python train.py --encoder_depths=[3, 3, 3] --decoder_norm="batchnorm" --decoder_upsampling="nearest_conv" --kl_weight=0.01 --max_grad_norm=3.0
Rows from block 12 of the decoder of a small waveform VAE, named by matrix and row number. Each number is 128 + 32 x the weight over its row's rms, rounded and kept within 0 to 255. All counts start at 0. Numbers have three digits each.
After each channel's rows are labels from the 100 clips, of 14976, where the channel reaches its highest value: "loudest band" is the band of the loudest frequency at the time of the peak. Only what is clearly more common there than usual is listed. The data: telephone keypad tones over noise or synthetic speech.
# conv: width-7 conv (decoder.decb.3.1.conv.weight, 32x32x7), inputs 0-31, a 7 kernel for each

conv.24:121117087110120133115179153133088080077074129131131122086076133123112145142151162183102067092087144119062154096095054127146108066038066113123141100149139097084089139169144136127074124158148147126108126106096093040077105083076131167187152110048108114117078085077106116121131142161153151156148152145141144150156140149132120135130147137154092108126145140124117139126123094083116132068086095133128149187139113116133141151158073111151171142102091068132132101076184176179141184179180160165127135109126148139140125091065102101088106121078096106144109170115145171118071056092132120129104118149154124117155163089074118131111100123120125106096097074064128151129154134114097117160185
loudest band: 500 to 1000 Hz

conv.13:093078114151118108087146121138077145132133156138158151136170137119112129108119103109000078116151144069175088123133135172167075069088100194155169123175157155147142179134098107090140141157131143149153146128125111160127118148150215139113143099108126123172096121102186149159167146159141117135138153136134135132129129130134127125118122109116127138134142125126114139131145111127122130113103133141139172133127166210123140115123157150151129131132202072124077168106221087147126184146195154156117108099105104112073140164168152127138137159144179139145161142188157207069145063157130120136132155146141111127154113152227232102088075146089134095113061104130169139144125161153159140124100
loudest band: 4000 to 8000 Hz

conv.7:130140145143135121119106106118159133157120156163115141136094148156153102104121114124113159123065066124040122140167164111116111053109180127125020097094086080100117097114121089110125157121056169146116092089076105110109120127138092136149119169137140177116107101196108127129116154142129129140139124114116114115116112122114105099107098109113085082117123126132169134111096104110125119129162125146155098136129111080133117138093024101096066131165162109079137099140023040116161099162115143137173154133149147132135193178162145138107106061096067120117115162128084086141122183164166148134152130088081107149088068105062026104142135131161142145102095106131112107056165142149146156124118
loudest band: 4000 to 8000 Hz

conv.0:098103143133097096123165143100122184117099155125127104134162118100136141117145164119049099108112005000214072094117189148081096088084152141097094145138100101151177148111106086102153124124095132147144122124148182115091105106132149136130099094165172082064093136125151077065100148157142126133146135125117126128120126119087130154150154127129162168148145163159127139114114135147120135127145135111123128057092113129146167153148127137152132097110145101102055092133158085113144136099133125120131152142143139142136085102131107103152148104103150131136167165124143139097160143101138106124137138151091131155115047058150138093068145155090101075083077135176140099099104116148192200204187
loudest band: 4000 to 8000 Hz

conv.5:095117127126116101106165132102087135106156146111086073079102058136151136123146146159065148128090069080151082063132159153106110077081134203155138091176100109127161160131131129109171185197133082093128095078120134121090079123170198157136121090149137144113048119122177138138116134138148130156160162170167157151146161153119112112112129126120118135136142146134119135108118119130154164119144169155137143117102105113121152153149088169187128085060073151105094151145195041149121187086133034073112121117148131125124095095102099117135149147091125067097092106113081115087152111155102080115141161148154165211155113087114138118109119115104120095100086122157174114126082065060115142159144
loudest band: 500 to 1000 Hz

conv.20:153156111097107136139127110154131117070138109090149167129131148110081117140155158163255094005122169100126122166113052122151143154149045119099179135097153145126109154156095178175145085155171178146096128165148104094081102115086152164097199159122080055101139178093127118148109108096129152170143140150138154158165158154135139132119139133144098111139140156151129104120139132140110149101067088153139136118146126145108135098155111103123151146124113056151170134018147200167073178110175114154118125119125123145124151113097117121145131173111138107164147136120108164148154087127112121150105096148159102055103132134102123160163137143104178154140196155092118137198150143136117093116116
loudest band: 4000 to 8000 Hz

conv.12:113097112131129119106126101115078145119136163115155085099168062109136147112105112115008035116162089049181141104102136184112121115099105193122149136145113151105111149074117133133147112138150154137148133117084089139141117083117208070118156058138140118162136151069176103107146113142141123116122137128118128138128134138144141143119122110118126155141123144147148117150159133163085132135099170115152173121066144144082120078124131116141127124137139082121068111102246101078057149000167062123096120104108109136095134135175130097153115141126207075108111072083158180041143096124104134141114159153115090107126117122122151144091130148087142090140122118124172134134113139137134119138115
loudest band: 4000 to 8000 Hz

conv.9:129122135133129109108107109136151154145156148118128168146135154183167144153143132138123159085134187138059093111157126130155106168130121106126121136137149186166126105083133138144142137108115117140154125119133084142112121146146103089123126139118119124143126166128133163105104145134117120104080065107107126119128112111179178160122094109116111087085082093137159164173178151127112063141093076097075083116213222202158111123096135116087119142188211144073138143154094096109080120149117174172154152138128118115110090104116107089059007180152133143120133156142127118115112089096139117120137116101101097093107148196206158120139112119123114141181171178150124145140174207202167119077043
loudest band: 500 to 1000 Hz

conv.21:111129132127132122116144132091057068142189122141133145148154132072054061071093076080118073097139129132101120126121137176180131111126153142153172091085092081118134160179041056112129142151137125123123127147149136123123130147170149131110109072084108165175144144146182170164105119113127151153161153127125131121131140138091100094097082082069158171167152129111107076074062077123139150117118153153162142107105107108112143131120207177176168096052050126136127120101153115150146145147159139137117123121128152148151105108122134158169156164157170163159148140119118099136165123149039066097099108124131149130112108083102115073080092087084103066106109142151163181179096090079093133140130
loudest band: 500 to 1000 Hz

conv.29:157136132127141135136082101110113102118119133115136129101100085191161179185174147151122146097101165100110121134106093124164140188130086108143166177187173174140100122149159183131108105117179143153152141151142116125079104122073093094127155129113114112136145142085123135121140126113112115088095106092088098087084094084114103088099097103099080065070064055078081150146133114098090079105072093098068088093169164171121123118136111077085116165145152149118127130092089156053035099093101133108135142156153149170173148129138134107102091137098125126120129132103114132136129167183190151137127110128119073081107169150120103140139124138132128149231184132111124140141204204193166133135127
loudest band: 500 to 1000 Hz

conv.2:136127124125136139141150176163174138134158141154147134168141123038027034036069062051090100097144123194171128150128130158148144127083110097117157149150160177133129122122147130132150118152133163161149168168147151134135136117145134122149145147148077124172201133124140127173186148134136138131130123107113118120111113119083079069070055065083133144146154170152157116121106118099071101110104126126170169166169183153124108111130096089105146148143129124120155138135172144120157126142166157161161157156119136161150174163159131146140119128145143122157131134149192143139151115144112126121117138137127090110131156163145119045028077039054083053120123113116114150143156156134143142135126
loudest band: 4000 to 8000 Hz

conv.4:068081089091098087076125071100084096091127124086075098057073073137120140133145117136103167152114164185155129124137128117122117093137158156145133096071076087122126133134085119135160164153115107099096098090105082096122118135142124127079114125130106141111089128125145120124082125131165169191194183186191193187188180177154152151162177166174134126125126094081081086105107126150152166123120144159135130120107114143143186172154172171157130110083089139148147167133152105228182200149141067105099106101091078088081102095104121131164167146129130112137110116141065113112122098114106127132141154147138188170127116132137177110127103129118131115071104117100119113120088094115162171172157
loudest band: 500 to 1000 Hz

conv.28:121123118128118111128117100113115122112091098112078067122092115158151165148163164147066098198120071096101125116124132109087104143124088100104125139132129125113120080035143164136112109102076136144142150111107100094077043082115064044106106143134107118099090105100079080095097153149135119109115110132139140148143142158155142141142145156154078072048062065098102138137134121095085076083095049055077075099158162158120111062097089058100117132145164160135091128130137049099084101111109129129138117116117118109106144177138121112100092138137092075107084107149118105090107081133155145135119124113128027079113135154153097123134147137131131141170126118126111106122168174147142117089073
loudest band: 500 to 1000 Hz

conv.17:197191199210204201185125138139148144149123081085087089097094107184183172169154154159078132159130113103058173143147162178175169176158142141137132149118132123111101088089132115106091083095095091093078078075055070128145144150156135134182185174169168173159095087099083101118119131150125108082067094122120125118127131127147153143147144157149098100111116114117127141141132130109117117124115125130126131169169162147124097086110138114123123141148142144140135125115105095127128126132126131116190173186180182185187151146130113095078091087105090115098088075158142120111122133154157150137136124119133096139161154172151133194179171162173163162138137129116116131141176150136117089085092
loudest band: 500 to 1000 Hz

conv.26:115120096101077091076130145157174183148158114090076068076058050132134118091102101097095138143120137159133112123165154115092102069111131134120094107147141126128140114116171128115149168139092135138132112100093100087074043053063043033132125130146121119113165160184152141156187164161159145138142142144148140140142137141106110107102103095100139158138144148151169137126132120124120103115112102098105096062147145146135136119107098108105112132153164120123121141145125101103080058059069066077137152150140123104095115135122098089083070100094066059057065070139144118120119105118132106102117115091080127139141132132138130065083097094077075064154118132158153125103110114125121118106091
loudest band: 4000 to 8000 Hz

conv.25:132137136144151152134155128148176151130147159152133169093105156177167191168175170175227165068070127085093131120131120117150127093109105155154143115156125087115114168192137128106104141175196112108116110106149124082153127113055082117134120134114149131133093128115107117091089115119130121117121120138130127128120128119116111123144147146125081107117103106084064118079090102095123111120121096117062081082102059094122148175175129139169157123100091128157131129108107148212164202168113117072100120114137136144174078057059094106114118174132151174125125138115032101133119164147110121133131128141116203193175136113077123139162105146132120141142114126142187189149098068069121158180185
loudest band: 500 to 1000 Hz

conv.23:104102109108101073054111109094086111148142142142161146156167165102078069065058077106130103114157126111101083106122151164119061128134131155149126082131127120133146163147099111137135149136130142152150154155149149163165186167169172144101092099106149158135144169188180167131111146147146157174168168142138132136141146148110112091082087082105159155148136132132133092103094105129140110155133157159151130145142147134129145126114145145130132113114132142143120119120125096161166170184172174171092098095096100111085177177171160153169161178176175170165163162110100101113119146153085109114120140141127150135161185176162154041038047069061051021117119107119134125098150164143133135142137
loudest band: 4000 to 8000 Hz

conv.3:133141131127149140116134158186152107081136130112133150117148126097069080100105077094143120070092199111168174139142057150164219112142025105126181157175170166181127140179119138127133098118178152109130122127159104152142118140109159158101187170076101065173118205084089153155179156146141142149148168145140144135140141135125116112100098105104124122141136148163142127113137089133137115141059086125118162152134125169139156153140109114128148171137105055173104174109095169155106157135164148142145148134141107164157183144135161137159136173141157148145164155166116187131120112092113077083102090129126116123110161158104150088101032103025074093082132127048126138151129122128123103133132
loudest band: 4000 to 8000 Hz

conv.11:070080081066079072086143104104111131140131150144067150156134159144135134112149133147042138207095113178095118098133142107091105071152156158145125104088098091144144122121110121100138169111086178179182149099163144101114094128153132131117106131123141136105078111134112107105072158170158157168169149191171164164151169175164165177158165173176095107103121090100091122118132129143158133170160135141120072068114132141159170147136126161161098101115145148162110163158148076226158152122123124174099114097112076063090141144134152135144164123120131136136128164157109092116100105134160147158178162120134141180097063125145169074121084103115101108071062106094100079077112110129175167166125
loudest band: 500 to 1000 Hz

conv.14:148139149147159147145136067123046118119152167162160190152153172121110141140142133151153083108116146079122143140117136159169138088141098172138129059120106120119131163165085137124114153155146101098100110102132148146149121118099149143101151139101132149157075141091130148148120074057082104120124123102090087076086075092139121120118115118113154148140142132111100135130141119143189192149156193218157189176085063096097160140164131127157160109051053095163117162099166125177120187141131124085115123129132127134122118083104123120149186195148157124109097110101017135075113104122116112127128141148140170148169106087067138160162115177137155145102120129124189193152076072070108116159160
loudest band: 500 to 1000 Hz

conv.30:130130142142154147130126115128113091083095085096120108115115108208190202185182186206167112092177129105146143153102123172159140142136134152141158120110122135112113134134089128115108096154155069090102100130101121097105119102103132095097113100087078087131123120099143120129125143151147143137153139165167159155151145147219197182168171181181074113127098078056070148165159164169167218088102134127148144125138154148135155148176180166160177151128127111143155144105157127083120126112137107118113114118115119123123114104116111137164158093101114097127113093071097106082128108141128129124129157183212162125155157127145154152126136142122153137120112118133148165192116143131155184224238
loudest band: 500 to 1000 Hz

conv.10:114131150143131122140104043130124160114115180165113197181174204161144143120139131133035105191064124150159156098126189123133146113161142162113137091083110099164150139105111133140129137111109144121130159104160172174158101163146146156081095121135138137104059146121088063100095111104075065087075076115125128111106113103121121120106096094078157136116098094124124156135140137138163165127111093128113134170102095160143152113131169145134095096143145114159090169167189032186096129119114153154090109093116098092107150171144159153153189200152152142135125140162090154117103047055128118106132120149171130099074061171180192118185128157154143132148117144122129116130091123129166161157156
loudest band: 500 to 1000 Hz

conv.22:118111139138126125128175160113130106120126068098022057072033086138131122114123128119096107177083111167102142123140190134131142070128173155142099118110089076088135108090115086110111163111084101098091088065083100129129082132167155165165090158130151153116109094166125166171150159144148144157153151150161175165164160166135138140155127145136105098118149139131143151110096137116158124129156111128137092107114107116139126130109113166167135126124097133112114118160068115094103075117069079054157153141152143117156116134109117130125134036095046096099109098198134075141096113110079080094116122104105163180122057077114109093123122104125092088080070117141114093075086057087096120113107
loudest band: 500 to 1000 Hz